config = dict(
    hop_length=160,
    num_classes=12,
    hidden_act='gelu_tanh',
    mlp_ratio=4,
    experts_per_token=2,
    subsampling=2,
    positions='sincos',
    mixing='cutmix',
    loss='binary_cross_entropy',
    beta1=0.9,
    max_steps=6900,
    lr_schedule='step',
    warmup_steps=200,
)
Rows from block 11, named by matrix and row number. Each number is 128 + 32 x the weight over its row's rms, rounded and kept within 0 to 255. All counts start at 0. Numbers have three digits each. After the name is the row's rms in percent of the matrix's.
# pw2: conv module project (model.blocks.11.conv.pw2.weight, 192x192), inputs 64-127
pw2.0 095:114139120133054161077127159155148112106107075058156091098198133135145127174130152167114124111190110155102113101085122091081147172127116076115083086080112169186135088124131113162188091126132086
pw2.1 090:097098134122135138101178129101147145124087138131108100097082130196110134130124116154149115180143139154100096108117086111127122118148163116106115194114126085134167131103135083066162134105094131
pw2.2 095:171130159144155124142139150126122161119175168154192149154160124144136162174123157135113095122100056155140164182167088161156151133175124171183146107113134172184150154162073137187114177135157152
pw2.3 102:121130131054100145103148122154133125133080130153094072131065151154095167068128084165137188181134152145099170145108082100149114138111146162094126162112149162083135115068134217117176126144147135
pw2.4 079:102152113124115126110100158127102163128132098141148176143165115138103107172138142109164073115181090134113115125091141104121100156096143134178136052127134158132132131173190099119117131100143096
pw2.5 092:112107115161152151141078168109104075086155147056171119076109088069121099138133137098139136103094137119175073067153164123095115090137134140181119077185145090123101087140162106177127106149116149
pw2.6 094:114125116129127128157067082110114161129137134128157149091151139109108145153176104000120127111096124084146163105101120117071111116125127110142136142101116121099057101148136168103011147150130158
pw2.7 099:107098113168128118128144095122111148169130147208099169197109112126124128053164112097129122122100149042122123130118150178109125109051148133129156183105141142064118114136090142116114118108134149
pw2.8 119:111169151132148159124113173081070105113155144139093115062083144125156119071109092144157162118149181142121125088073137122105172111116150053137045179131145131104091121133151161091099051176097093
pw2.9 107:109149106159101122160092124128175071156156138111146165140161131128102149171108148112102164139128075127148141122144119154109125163123101162118152141161094185162150080158041128188119169145167162
pw2.10 086:141161091203123137114171074093156180161179089154133190159148153152141174164127169111120156130155081165109120146151109174171114174130137168182152141144139162144152129155121149195137118124149133
pw2.11 089:134135124120113145148093149093126101130074116157099101096094107107121093065133096102123176106068162108145139083061086122100132094129142113068135118183134103094073118105142195104082142142141156
pw2.12 089:164091126105119118127153140160089178115099151162145117169151115154093136185188099126155087183169107151121151205114130129228130135126139117124143107104174125093113158122137129131130112102116118
pw2.13 099:130147147130169072144114115162140198174129127096201158152173163156101161201163180074101121127105077149147113183157103189144077133123115103158119139148084141145151160158119147164100160097136159
pw2.14 083:113138119146121142172053127107137105113166134132176127149157117171131115163184122055129113127126151089105113140120116155095109133141133107102142142122149134086044108168069140132069159099128183
pw2.15 107:131112102102112143111114160138089096106103134127138084137128086097131099114129084076189097133063197155081089122136154087130151045125168141123109129113133048077104125095214111134094116110095097
pw2.16 110:155172136128147141140117165105125120123142130157163128132122095091127151150114120135148179134044131182142107123130100123138120044172131154148172072152130041140112148130122191179119106137134137
pw2.17 082:102150174075130110086173096101089206096092075134107086130112119144116146105174174090130137112160147136072154160120120159136130122098168093151087169114133117138151135101177159126078159137093150
pw2.18 103:129096144128133136125126183216074073105119161160104129160131102108096082104155114177155117147097155131117086190118096103125162094101167146124147129112156076133137146129155131114192100120136069
pw2.19 097:092138102097082150122116105089135054104097159125103100074153129109102095121137053085182132087109188107128144108104158093081122105102136135110134106119157128114092069115126095136072114120133143
pw2.20 106:118154124122126106154113109041140120166119125135139120130139101101142115112115140114122166076119112094177125102140099130104113149144109133148124053188106145142089092143112131198138126162148162
pw2.21 121:123140112085148129097085198154118104086073129076172059072099104153175079163094154154131102187162134156121111145128145064128165132150083135114109148114159136160145166078166116096142092151099106
pw2.22 147:148158144122147137159138178118117111105113138065159121043157105142127161178086147152113144138115117179158094114077139096136140135182105078134069099149127116164137139115150145169160127131068089
pw2.23 086:082107099157117135109124126083109151098161129137108144099128110156162133103151142088121150106110111107076123124097106166120151141143132120133087128136124098141111099161047167179074135177111126
pw2.24 081:127075085123101108142117149160053068096134096132089100107173131095085078067139087143141144110104126115116114125094144115128107110135172071066056097115141081092139101131168150122154106111106139
pw2.25 091:146103179111125138136095136195139131139123165056165132175146153141140124153129182038092156114115088117131165170138119137141115102128105156100187102158118158155155149099094093099115152135146119
pw2.26 136:149132169142154098155102118134116159132178156222140156148140133100110126140145149124108062131113122085174127132138131129123130108108130103183126086127131129149142136147121042100114119118153142
pw2.27 094:102117154146169151173125170085164136132122156071121158111153116118062122171115161098117161110126110099149118115192098151157147168091122157151123102208145125153109081136111094154114163150095121
pw2.28 088:093131142123123132120105064126161122183157135169141127132125155157112165155113113092125124138115121124092125114168141117097111155153084147145172199112103152127190147123095076136109147099146130
pw2.29 099:173121097155130104133098098100175123132153105069105166082145130114118112124069160108113140096127124123125136077165128146088113159143107125164133084146093128144136127122107142196096122135112151
pw2.30 111:148124062160078133100168150106104064130193104139118141092113141092109170083119117159136169087152155138055125099091142160137126147111130087154103144065136124129148105169145169173155100136120100
pw2.31 087:089142129104113184104176114127171137161086099082099112158116080200178139118110123180140087130095166151092054126130132122115148103165197107089137176125164061114115096092111139158148143130084149
pw2.32 084:162119111130101143107064148167063073085122114143143130117107140097129117067108129107130136111175112158080156138087145094151150119118137140097104072104114163119090164131042122102077117121105086
pw2.33 095:139124132117121161120157143120073090151110122161107101095104102099136119121101107164150149120108188143125119128089190096150159075111169067077101156117142095126139153118188161131150106111108105
pw2.34 099:154172169109191114145093153133109122133147133146156139102137082181154126155135171145157128158114142135140084168081112127168135107126108052116049188139127074166107185106135125114189142112074112
pw2.35 090:140129163125141122119139173176088144092112129116101093117103132108115099092099162156110139107131141162113136129076166091179148140101114079090096152131126150112125153096097155077174069127130082
pw2.36 126:119111023120037164067146140110136095136119071124157122165124124082135092163113123116162126097145156174066126127129117148126132156170136185128183125075132155115123058147181136174152110127126090
pw2.37 097:149147148143108100156119147073151129129171125102117143108154134155186106170153127131118121125156143142124108125130151136109115168184093121165084157128128155148100131142141102142124164148082185
pw2.38 091:118127098132114141135137133167070089110097113133088102127128094078112093064158069123164135142140142123109092164083115143132094138094145080120120132129181114079159096104186115105124062148118113
pw2.39 094:120113089126082150137135179114113040131114093137140115101170109034122089132072107141136154118108154110130086097099133147086113081133176116118094058176138076095071054128183138180109080109151118
pw2.40 085:124090071135077153130099179118098106070184112200178160137151144094138080158095124154130132169140133156084138123138134098119130133122111113167152104097117158089123096132159120109160077152170091
pw2.41 109:118121106100104110132144089130158120135091153139165100188125190106131135164137082148135083185187070124126181141147117139113118177132112187099175070102153206132141130125099076123142189128169142
pw2.42 079:125170059111082086125196137141139149135145098168132151121103112159067158101113178135133085107124113131085135110136113114145117159093122118172126097096140137163198114143125186202081161115100131
pw2.43 102:147182116136066123152102116187082064150185116131123140163138140119125100153100119163134162169127131115132112128112174111144104129119120139146144144141093104150146096147200125084177099100136114
pw2.44 085:139089067095106153129174114128117122127122078133066114087107157157091105106119128138199102139138182133096113140121142154126151134094168040083101168098194110117162111129192151124091063080072103
pw2.45 092:103145140132131095149177112059141163116166163123119152130130150099084169106144086146133091125157114108178178083122112156147103173154122103143138107144122159120142138147116072129143113131152120
pw2.46 096:151175130159123109129104150170139116114142115141138153151124113110136104144171103206148137137128133153139110159165161112196146141133129141139165175119134082119158137125191095093200094117098125
pw2.47 085:179085072160089119116100192151048098045140099154152119099117133061121128150118160085157112116114104134128126137128108125115124146090112168182182078087100143200138144129121126111110093097097070
pw2.48 105:137148130074120095105106164154103135081084101129117077086109148109159129112106186101079185121174125145099165114162115078113142167100061142139100104143105163147099148101086202119128147143100096
pw2.49 093:135141165100169114136146152160160111132120137136109089123117125135154158112121132171127115154092145146124116165174128080134124105136139185129130166165130087163124146115162152098162118124130165
pw2.50 107:117161116133125128166104130111157066182145126090127125135167136114147128125093173096113153062122127131134129083126152147112147148112102119122124115155104127163103094132119151189129181126111162
pw2.51 136:109112144178137123114152103092159164164183113187152183147122142203130142149145141092071165136114067158118141155161106177142096140183107158136152205121091153134148148163057152155107134153169163
pw2.52 122:101115161152148086132103101139143135153157121121128180136107203181106132149104143094046162148154054154122183115112091187135095205160088161126147185147081223152148181137052180119090128147144157
pw2.53 105:130129118139108107136171145160144133184114123113121117121117158173118184096123188160110116103145098102099142131115118135153118173072139087115110163105144150158157123123091121125159179099082107
pw2.54 094:102110105129145109145156165118123148111113130097132103117166137099114111116123143144125128100134139115137140153110078113091117191090095088134057054170142183098059123143129112139094120171121128
pw2.55 095:098151149104164109168149156073121109151089132079095106087155105160098126144099106157171058095104165125154103118172181106120129157129106112130103128167129089146082135125182057150135168129102188
pw2.56 095:141122105117087165101175145067128140114091091120081111085106139140097133065120115106155141088149168107115124067096125141130156144082190079092065107145162110116090131094111162121103068131114098
pw2.57 084:137164176158130126129102131124120140147186133079087154113123132114129131156128107161083111121093133107153139094080130178138129129131084141113120135175071107167187138166093122097172150128125136
pw2.58 085:154143127156116114134115143100143151148175132174203176194168099149162149217127175115093118104116065145177163149151076158144105097172083152185126063118129161165073102185116130137119152158181162
pw2.59 083:108106111088154087116131095040164173145081149144096098104088138176167153137161159159119137142158165139086132101142121111115121140132128040114053237127130130138124124086102161110116173168148183
pw2.60 093:117124116134085111103149110120099102108134073146135106123099124087166082162119122178136133128078153123113108077111160088079111122116130060129088132124094078115142085147157147072180111097108128
pw2.61 098:149174126143129131087139175136119099123120113100131124087102148098188110100117140153146165134152140146102121132076111115122133172111113068129055148149088144104058127159196186088131083192087128
pw2.62 108:130086139111156113130175124159114137124098120126132144145141082105089147124124131161160103175066152169137086167173079169124118077146159149154146095156148081149148149110152136164162109084114158
pw2.63 107:131110125104167128142133150171145159140093111141190094147149129137119167175129183124080151151110079148139132195127094159157112109130109165113146117152113124188142137090059139187149147148144140
pw2.64 092:157104133153155065177150117084148126136168156149127185165102125113110184154136078124142102158089126126182133137165080171194089114159170139162159106106141098101156180163143122137139147063131120
pw2.65 093:125076113123126128111132108209145079170110137105104105194124168145118109143149121186129129174151105104082136174146127158099114140092131179092163201072148174153228111118113123087213136089144126
pw2.66 086:117111140132141117166188120086139157137179151126111163154139107144097149140076191191133071083121143097153127087213101161148115198090126158158135129147120087195172098131098113137137130061118138
pw2.67 116:116131148097150147118047175135053089035113142069174103131152101118158050186106157081114110122141138176123129130119116115104154104186085142130117137156144094183146155120123096108086077163104136
pw2.68 115:144093100157107165077065170164046107072136105149176131097154116116148083170126128062156138109105171154068112125116148123129150120168112108154127118090150094162107137169159124142089078132098061
pw2.69 090:136154143132161105132135097137168145155175150113159173145133169185106125184132154153055177128109069167132109130131096152121130136150088145156133169155093113180212141158031104155174159118142157
pw2.70 088:103108187093118106108163176107172110130168178161117142168137152083164178144098109168105089191133089134150148149127080126134102071139107148128145098140183129146120205147052116125162112155176129
pw2.71 118:106113089125095135098089127118073071095129129139138100093113094121169082124133065089181074115114197099098105091107140077106159104107153122116089121100147105088088105126187086105056072114087135
pw2.72 082:146135131103157169122128191153077108121129130169117119108106102106110134126100090179147123161102147159138066102122158112123126047191123086144110096116168026138129125121169119118187123116109116
pw2.73 081:123094105137086111109211120148139179139102104203115132151131148131081130099118110180144172173131106124121125098136114116162087090097154146132147153138117109109201116111145172190170177083160131
pw2.74 080:142145120141101099149130130065163158104179149099126125149171127096151136067118132147179118142184142107117131143103200118162103127148162111100137083133191118087099118146155117149090040158188172
pw2.75 088:120161133135125128200108139064108118153149110081156100152175113066153091140130141098126107093109161104180119154133075103101115130123113079130078080169128100130048121166161143144093116156136177
pw2.76 102:137156126164155120144149137144135151117194111089111179094129137139106161116157174133139057111146129089122092130057144147125136156106119045167111162099129106174149150151136103122121103109067123
pw2.77 072:136170179179134124147144114137105101125161104094101158124126083161152094153183080114127086121117156090164066159141119141184143164119156090151083215123146097146070070129180088121127118120094165
pw2.78 076:177136159084098138111143150097138157160066118119083132134155162125045138079114141094137105130117123118146154095047176133146137104159133132078157069120105125145199140091171131125098132147120098
pw2.79 128:158133174159153092117134121168144160145174156124152170169154133169103135192146149198079113162172059153136146162170100147159131145145072165173163124128118178181195182153065082123177143126137110
pw2.80 093:122169101125072143143124100135086076145135121123129094140125119102124105102096120163134173105123137118156107077120186072137177107114133102136151140130124102091160103150198097066204126101137082
pw2.81 080:121060201117180065169123148134181127124120171078100122118146078133098097113156132111086134091062114101162078140171138115113114107099120170115175103172133063171156127106089114124127155111125158
pw2.82 086:139157099117083136102111113059160076114129115151115116143120161165141111124146095151150152165166117159103156179125069137101132160104116059128048123109106149099078097143133115139171163182165158
pw2.83 078:112162161070137118165107129100087173124064134132144071127134106119089155083145133117136124070125143148126141136093133112127132066106101112067102074147137080125116131049103157165150105126129117
pw2.84 131:131130140119120158153115142132082106085135164105067123106102082070107108073123066162194111124120187088161113112099153107099148079077185109133105125124158062064082103149187110085142116112110117
pw2.85 093:128117099123088137134116091139114075134157137164115125172148139144084137165156091174113157175152111121140101154127060156114119133174115104171119155112121066136171102128130094127213165069152161
pw2.86 090:172066148096148106132181129213154151204069121125106116150152152193120178153136146141119168142130107096082135173119116159149116190115143089106102175139119151147152126092075128142181158117150112
pw2.87 128:121141222107174103173141112116146161148108175127084100113099145172138136109149127164102109187171099093154172144130126087118155151123115071120089186132112179125128181109121079069182173114123147
pw2.88 090:133102126155121097092101099168136141162108105223175137147157127132104145144159111145133152154101122147110134143117103133122090125101178127124128111095143111122179123147126136106125129109140146
pw2.89 095:107147113134144103164123124097132103159155119110162152101157124075139125145111143084101153107112135101136125099128113132115111159069103119131132077168112133133073079137106142180074118132086137
pw2.90 103:134122106102141128097145140180096120108067122132116065094106090124140111103145100144173117151068152101120064131129137098143144060085166114084085193098169071109118141103206116045137119075106112
pw2.91 093:133132122122103116104119124115145117100131123113164138141120156085134114176148129068123123104179116147131201128164130105129098146159107208109168054123148225115109117119135151162042111189144135
pw2.92 087:151163110154156138179146105107117087119180133155120177163187077075121115113105101170120148126091139115161136089124106161134106129119116076169091042136126058115107087173178134169163153122129139
pw2.93 105:117114132128165123117152121109151178178126106121187166146159176186165158174144148128076164130131096167131184167165118160145113157184090131120123165145094178179164166102088128175137207158154140
pw2.94 105:150126132118161130120100164136082137110081138135116104114111110136118140163160081125126103179092146139114135169046110109170142100174104085096076170121131077122098176094189114088114148148106110
pw2.95 101:116151182120149146137085118139148095143111179068098113101097091178165104102149113143130104162087149094148098129103146139094130091097135085105125187164136109112126162094135076080187156109089127
pw2.96 116:130139151114101151140128119094108107119105168126085089110064112098137113074125089132170120105110211121128116114080124103124148082075178093100071126097160095098086118118205113049149088099116109
pw2.97 127:138128193110214147163079138141078153046098163121161098140139129151148036152133153081110129135098103154168116141167146114122157097149110156101141131196115100146139190104080104058099081138161172
pw2.98 122:100129079104089118166140116086157083132115119090113109099177138126124100111107113135128143096138135097143150062168127114081147146091085146089111093149106150138106069123092108172150122128128149
pw2.99 095:084133076103126107081149093073160107105121099141111088064087110138157097107112100082150158138136165121098123055088175075079116112090105110135122157095131121135139071103151123092087127133125158
pw2.100 091:116157103178115175110112144094113137091181107167115121082101105095119102114126088135148124124121187123134114095081175085094160064144159096152074089116136085072109092177198113144107122156140129
pw2.101 114:138092201116187110131154093175138163120154144139175157159112116167115153187157119166100083149107073158175120176158115110173134111153146185151150081139130128145191196135057091103120122118131118
pw2.102 094:140128006094071139067152184165116108120071071122176069119131096132145147145115144109150145088115123191052087124154129126124150122192121127103119119075118085145109112084140159204121147126121093
pw2.103 078:125144201153186101135183159060142141165126113087114152118117122126119137073135113182129149111094108126180134086157151162108137164113101116140072146137126108156092148130095174095211130143144147
pw2.104 115:152159108156091157129136122166062109081137105115137132111104106057134091084123124147180114133133163091090096145102120100143121068088156101162117091140137089093086123178202150113131050131092080
pw2.105 105:159141110138064158074113136128082102117103132137126121139116132119139082132102083130189163156151174166073169110094130093156139102126180114116114146109156149077163128135195151097133096113120109
pw2.106 099:100094130098105138147158159091152075089123140119116113086132132120130065061107110145131137078111159090146112063125145113112138122109108135110154053156128171145089113105049132147145156140159118
pw2.107 079:141091097139123147096197142154169207144114127080135132140154115092114141172193127143113097146090126096140101172134112175127072151145139139109131164134141166098169170093203095141115127161136118
pw2.108 101:114128171153133124100104126235105154122183116122172171133115147159122145182113138111084096121119080129137106184160126156142082139135106180173150156114117145171168174129141118144154169102139118
pw2.109 101:089120147099149164105100136118074086106075163085088082115090084168155109076108101132200077138112207093119081129118174079104167095086140115099107186106134093119104133100137115060112106132098128
pw2.110 086:142098188130194105140120132105156154102110166179122141131125102099074138112144132109152124124098132136172124084143137080175149073133180182122142148135128109120160156099057131063124078124152122
pw2.111 132:125131116142117099155196113117224152199145134137147162169178125153105217147158122161119123135127084144143112136205105126155108142152137159158167107107135116146172116136090114205177200123145151
pw2.112 106:168137138162154108181170147170107109103175086104175126126163072059057117139096126179142099089085116166167099138146140112148117117153156119158153044156115088121135135140187177164146072082111073
pw2.113 116:092147135148130082117154083086178150177126120134170146152137142176145171164131161145058153135164044132113169112164098165119091171174064152131155162126100185152147128119056154154153183160123150
pw2.114 119:126129153148146106158191071086182131178125123081072122158121105109044152061106101113124146073113115069167122084132118178097112143094174139083152103161114097087120126119098145147090135102127139
pw2.115 078:102171122118145164158087146095088161127125142143140141147146158096078182171154055071129150154086092133181152115089158138137132091193118137096118140115131099059084146133141141165106089132165159
pw2.116 129:100137170113157121174178075127206150201108159085056139158109090138083182073175117181127133135128108093159136156173110164145088120090168155128157155175127116082170151137113118121190195099120179
pw2.117 101:089095103130106181093104146038122114129151167136103141131132121131127120080160086115168150156150159125103157057097103097107152136137159147155132155069186152094120066127130126090077118184147144
pw2.118 076:131102137111134127125126100112128098173168129073119103090136168141137147139138121129110142065109121111131071098170151098082151159137110165118170181127104147158146116120096126161129155081093179
pw2.119 116:107151128077160130088103138099126127098068162175082075133073150155148103094116068118140181132101147133110167112141132079130168101152151164089111191120123138077133160069129169082096121138166148
pw2.120 099:113078166091142151129156119172131170132094137143125096134139149132101164119131059186134087129118116169127117132073169116152128110137130097096131112132150091139189154113093091139165158095144109
pw2.121 124:107160213132197097164172080112180147175145156090077145123068134176113202074131124165088130148162110129151159135133121155151103161132125135107130176153095170117151197143102180114147162146104145
pw2.122 099:109179067098062166117131151155114127100095103112118088069119119077129125098147130103188084095153167124140114115121138068109130156056167135130116093099138142082102065130207139135103097108094073
pw2.123 083:129088141149122143116085163137144087124150134097069108087088141080171153071126085065136122077127190135106151082081206124088132188129153139109141175106130135092066095141121149111047113165107152
pw2.124 118:142118109143108165088099165126083095117143161149116159121090149132157114099135110132171099130175204122082108140123137137138162108133178113157124181086187136104108145130189119061127060128130100
pw2.125 100:157133139156136090155156110086167125142190127129156159158154114113109153197139147183080110156134073139164131128158093153142085116160114173195204093141098140142147153153101085157157142087132157
pw2.126 101:150129121124125147077116153181083140136122130183126151168057131136150149102162100131147135172097129162084123206108095141156149064138167086146086181068136088108149164160164165082169118129110120
pw2.127 073:138103118159139133153074110082119151122114178131122167126181107177158131160166085115166135132111151125150147137185116168162179108175139125176113048142188119129085141123093138121061094130144129
pw2.128 119:114112090096118151086106162135114110086093135161110075135104150125172118103144157103144161133144139119078149139133108112121143138113157161118145161107145121126108140074130201119088097140140134
pw2.129 099:142113151159156140163136182097112113083156127030116160128081088075131092129107154150113134106083172112180127127135096162139145077124124170153141081189124139123104152159111137129123089169128140
pw2.130 082:147161116120090142105111120188147106111094101091119104117058125135163149141110155113104194112176137086153131120139173138140134166085091126141134067149110127144167137114204098147133163107072146
pw2.131 086:117121122081151139118105149132094085089093138069114091134105093087137129137093113089096112148113143159142086131123106149107106131166109137085115148166119073101105186106192148136112125166097174
pw2.132 092:147103057118076126108183148103121109134158135222165148159140117101141106109140129186155134119137161103084154094181093091127102125106159150172109111101111115139122098144156143134161121117124107
pw2.133 092:114100100096161159104139156167123165092123104126094137067051115110109128130136122146132054145152111111134119085109166058147139118114132136161149094090174075159176140102116098132116080131093095
pw2.134 097:132129115165100130129119081090172055129159129133147136102101108109149105137077125104133176074103157094133143055195124109088122153119120191146181116137114176159126044154114145118088112122134150
pw2.135 083:125146099121126140100103137165086112088146131193133096162116128129183089136129110098176131117093162165069124126092179141132148100153174128132138170093124107108098105162176146078101090152157121
pw2.136 113:157151153179147111145131103109129143148196105160169176152146200128120130193147118116063169149163057141141197137112111164140081192182098128152148136119086220132114154200081108140075129168182145
pw2.137 109:115126105159104150151129154171104143091198114060174169147139149034093138137092144123107107084166111117156124146163089141118125176115124173172139042140122174167093105152096141175108089125128081
pw2.138 091:066162127098161119134118118090129131158135111078080122068134122138148124110117105134103098084105116107144124068155139091078140155095102117117094146175097116142096096134081131168119156151112132
pw2.139 080:162125127171144145162080118164114133169180160139104200144126140130069127138155145176145175117101146135127108111125145164104143129141148153153115096165153101191193129146116170062134114077130092
pw2.140 112:126135086174099097143165106105124123138163137128104186155117202106094168122112063089119136152159133121122180129110093206131087203111125129145133134095107202056115087181125172124101131083165104
pw2.141 081:078074155101153129117162141129157186097084142101152133121089102155130121104122209123097155106147122123135128179204107161181118154104103137121136153148126200178182154110029134177137109136083119
pw2.142 080:170102139167119115189127097143127170182187115155145120165206146160105109166146148125073190070103126133152154103148155174140149175131121136126090105152083128138171164159094136125093129081127144
pw2.143 108:133104164199162117183134103137108158144201127171144171174143168079132128136125152091086166121115084087178174122128133193153110124106120127164182059159093149157127155168054117159109113140180109
pw2.144 094:102173111129102115117169124071175170179113137164149124156152194152177159196097099143090148131178093120106171159098140130150132174172113125111107179076106196115143115107139087163148197142156145
pw2.145 111:159129125106140114150171135153167162148127131132146144177116151138130160125117163170082159150172078150155193166143108153170093180149119173137201101168120203146150165098081158157167163137135116
pw2.146 082:131155132159145097129047121063130086131192117055113130097118146151143081105088142083143093066123168119147080110127157163112137191090121170140128118111116173158064154177120089128075086164087110
pw2.147 186:136172117146147194148156180142145178149122177145147140141130137132150144149165147130253115158109241120141130172154156137150182147143206147144140119125230122159135121134143154131123152168123148
pw2.148 098:136116158208141096096107105133110173141207097144141218146131135169107134189114146128080156124120078160119158131134102216157108150170110137165134145126110153145133193172082146146115098138115147
pw2.149 102:099123114165122128169106117123133136105172139083144168142139113096101113180125147131134069119101103101189125133122137137131148117100119140146153038118174144149162103157128076134128131115098137
pw2.150 087:151098109079145139107106118150145100137072148086094123149138157154074142120167091121129194179129133120162103145073098138122151095108126057094101093102134120105155122080118111158148099120160155
pw2.151 096:141188194144163113143095177127099165092121128068172131124113138114166120144112219097091165115111127133168148154097093148138137153110073116149132115167133140207129199141107148143114137160144092
pw2.152 085:128080141137150065142121135121113156153121096104098161098137133177122169103103150104105110143083089129146117122057134175130075101116146047129139123122129111167178155146112133134137126095068117
pw2.153 102:109107084203125135128089161117096126114224086071185185113176079122158136207096169144130078126122117147114090145125147153128136120149114128185158078110132092208151104183118110190126115134053080
pw2.154 088:119152118094162120130215104123173173167086115090099084127108141165096131089159143157115152099089116098099124111145152115142098138092172136062105149149150099113142126075141121115111152116119100
pw2.155 092:138125117129114125178160189127136092135119106107128127087158194068081122100098161148116111150139150088175119094116099115091111129076126123117193026139123128127106117122184165193173115144118085
pw2.156 079:127105150105116147132153129117129191121094101114102136149153192124094152103139117088132127171139117131133174118072147145104110161170117129061123210125134133115124175116143149097097134164152108
pw2.157 096:132113180126105116133153137172096134098134147124145149115138102074160118134125103200153098121145131155158142150097165105114141101136127084128093071124167130103115158110157104108163114131137093
pw2.158 104:118130083076105139079103153129126061082047124077127050140117144092146092097094135107160154102123147129100110123159120103077140176133111160086145125109135129128070089071164170160144110147128125
pw2.159 074:141197060109103134174147099204104115143132104144174143145164140114181099187087151140160082135122145150138130138130164122123098143117126132140110097140121081127109147151232136166186135130119144
pw2.160 107:143083182093146133091181177208132199113085121140128101137078162117104152116140157153111086124129132157128112161103150103142162111142143126131126095115151125176186170091109101090153096122128080
pw2.161 095:101083162142179114135118148177132150108159137145115163094114090157174140109160177162081094120081110159153080185124149163149131087129112133164127150161107077155111191164046164149144109132077116
pw2.162 102:122163176179151095086097116110128176108192135132153155140087192150113171156132114133102126136142099128127177149087098165153107154162096086152122154092135164158170174183099111121142149129141129
pw2.163 115:126107156029161150118119141179152119107011166117114038114143149139151123102144171172130123164146166121103153167157131049131175126092117119052125158145128133143127167056148105080178127165153148
pw2.164 105:137109177142198104183132078090162165137139142073084132136095065136097135125135145143101116143081121087176116099180158164148134104125129166154179116171140078158134137120141125121108114105096155
pw2.165 081:125158170145125100149142145156108145153177144154111104182103133111109147124135163190129094171166099130130124161103087078169132099117113100160139083142161114124133152145199070080146107169120131
pw2.166 102:093146058102057117136143168067136073124096133106093091090151118094114141044109124163182110104170176127101151095095123124093105168112137089088061089128119157060059061104176136157101100117103144
pw2.167 086:117222133168126118124106104151141151172196153190160136199113147114155126176136125062141089132094128077085112148114136154127105079113165149113096164089125129110162119179155098092126130140149130
pw2.168 123:142129097065100131137130150122116106125059105171137071104156199087127135153111072136140110124201107140124199115086130062135133191139092104073073059104125200125105137065136092142131169103176091
pw2.169 081:089117136138120140177149142107123095117170214124162169151172143095141113118116102177134078151120122102182157086150142110164153079122154147124178073155140083097138088142182075146160163152123153
pw2.170 085:123140145114068104144109122172173089121145132124188127145146163149164120155130136171096170175172106132115198148168133092138117207114071173150151061117111234144134145117083092154176139183142168
pw2.171 105:118167110147112104129130058086145161158166075093163145082161147134111160138126195098097174089108105112153150081185143110097113180105074181150152081122074189176148112131103151196092146111106134
pw2.172 108:128118093117044119151136143147181095140117129174146123114167146085123146129122119183143090166178130094123156130142122085082098152066122091133122078067150149119132090103189090157202179067124092
pw2.173 106:108124126135160131121165170118114091123139118133087127068074092159090158046115125187177122143078174130131074104128140114091146087111164109158094203143157048097106126117130173114145119116111111
pw2.174 091:124143135123135147145157096111142183140164115132144166109118140193097119171143118164136107162128148145141127129169129119104112146188154177152144181106147133155177102148169133111202171114133125
pw2.175 132:128071137189138115104110091154104147120187121143130188170137111137153113132193200103120106136110109080106124137124112200130121159085127114145141137104128117173130132155108051116111089128113149
pw2.176 097:125123126153120113139131120122124127103156113183118108108116114097163116086116106197160094192124163116109118163127129155144103120111137068120092141122122106080141158131232137083171115109096135
pw2.177 094:160194096148131097189122152185114134153120098124165117110164113095161083145117182102075195107117128120184126094088187132110118152123101114107136082164088138117098107110165120154102186145117159
pw2.178 100:115102106124084145102163090133177153169145111121127150156115162134132169096158162172160080099182115095126149146148142125120114184105147132122150143061139190131141107130120111116158189108102117
pw2.179 100:160148105111082131104118167174110094091138125130161139064093124095124094102131109166162077080163139150082111151119112109134164126110122158145124091113111123075109129125187129115159079103098079
pw2.180 110:119140162104164086164189128087171155184095134138122112109158108155133182131151158194108104140099116099147108102148115127127113119118129094116080123139116089148122126135128085158187220100114157
pw2.181 093:144128181107162110152121143140118153106068116149115129117158169111071163089141119103104135138137106141190130149068081155119104107126093075113095114190124155098076160087103124167109155165166113
pw2.182 087:145151108123140132133131095063208181174119096119140130089112152177094180156157175133071144091147057102141124098182119136094090202134082154148187152118116177173141085118074155167096181087113139
pw2.183 080:120130098133117170076130118148113109096126132116137106154086201166130118156085120114099131168182110172078167168106129147141132151163114166096126143055098208130188149134119157139161141156172114
pw2.184 129:120128178169148110143095090120064158093169154174092157146136169110117087109122086092126154128159126114169192095071147141114136134088132092126111128144125179091135154143103129052097062119183149
pw2.185 096:127106195065186122114074126122122161082051153194138096130075121165113117090177113089085130175110112159143155132140133098152150077142081154077146176153126123118152178090087140036086139128157126
pw2.186 093:135093105133119102128129153037119061139158137158099127129191128118185100122125110183142107147108169096164139059156074097125113134113134111138145107132131134117149095162112106118167113091111092
pw2.187 116:113143191145190104155153074118124130107158123114066158136058165142122139080136140124066184130172079113142170114162097151136124156094076133155147150147074187069149185153077181055090098143118123
pw2.188 108:137123110101121155139075161166056111107122095104158114128131090121127102139142093072156139078063138141117099141078157120140121084133129127117136094158127070113098133149194127125067060151108134
pw2.189 077:121128098100118118102204132079144134156119101112114098118079156175106129093123154144118160119206101158083168148149175122169116201137131167125156215086145168175148105089109176093121131127097111
pw2.190 122:088119081133076159123079111107139116110144099094171152152171151123152080163143162052127141067113120116112144102176135160095139176124135197136205088137120157151124086133092129142057099154151166
pw2.191 083:151163152137074163118140117178126105109166132099097155116158137174150125151112084140102084100115109107134115138108208121148127144143147145128125202058120145120181119174190105070142102106094081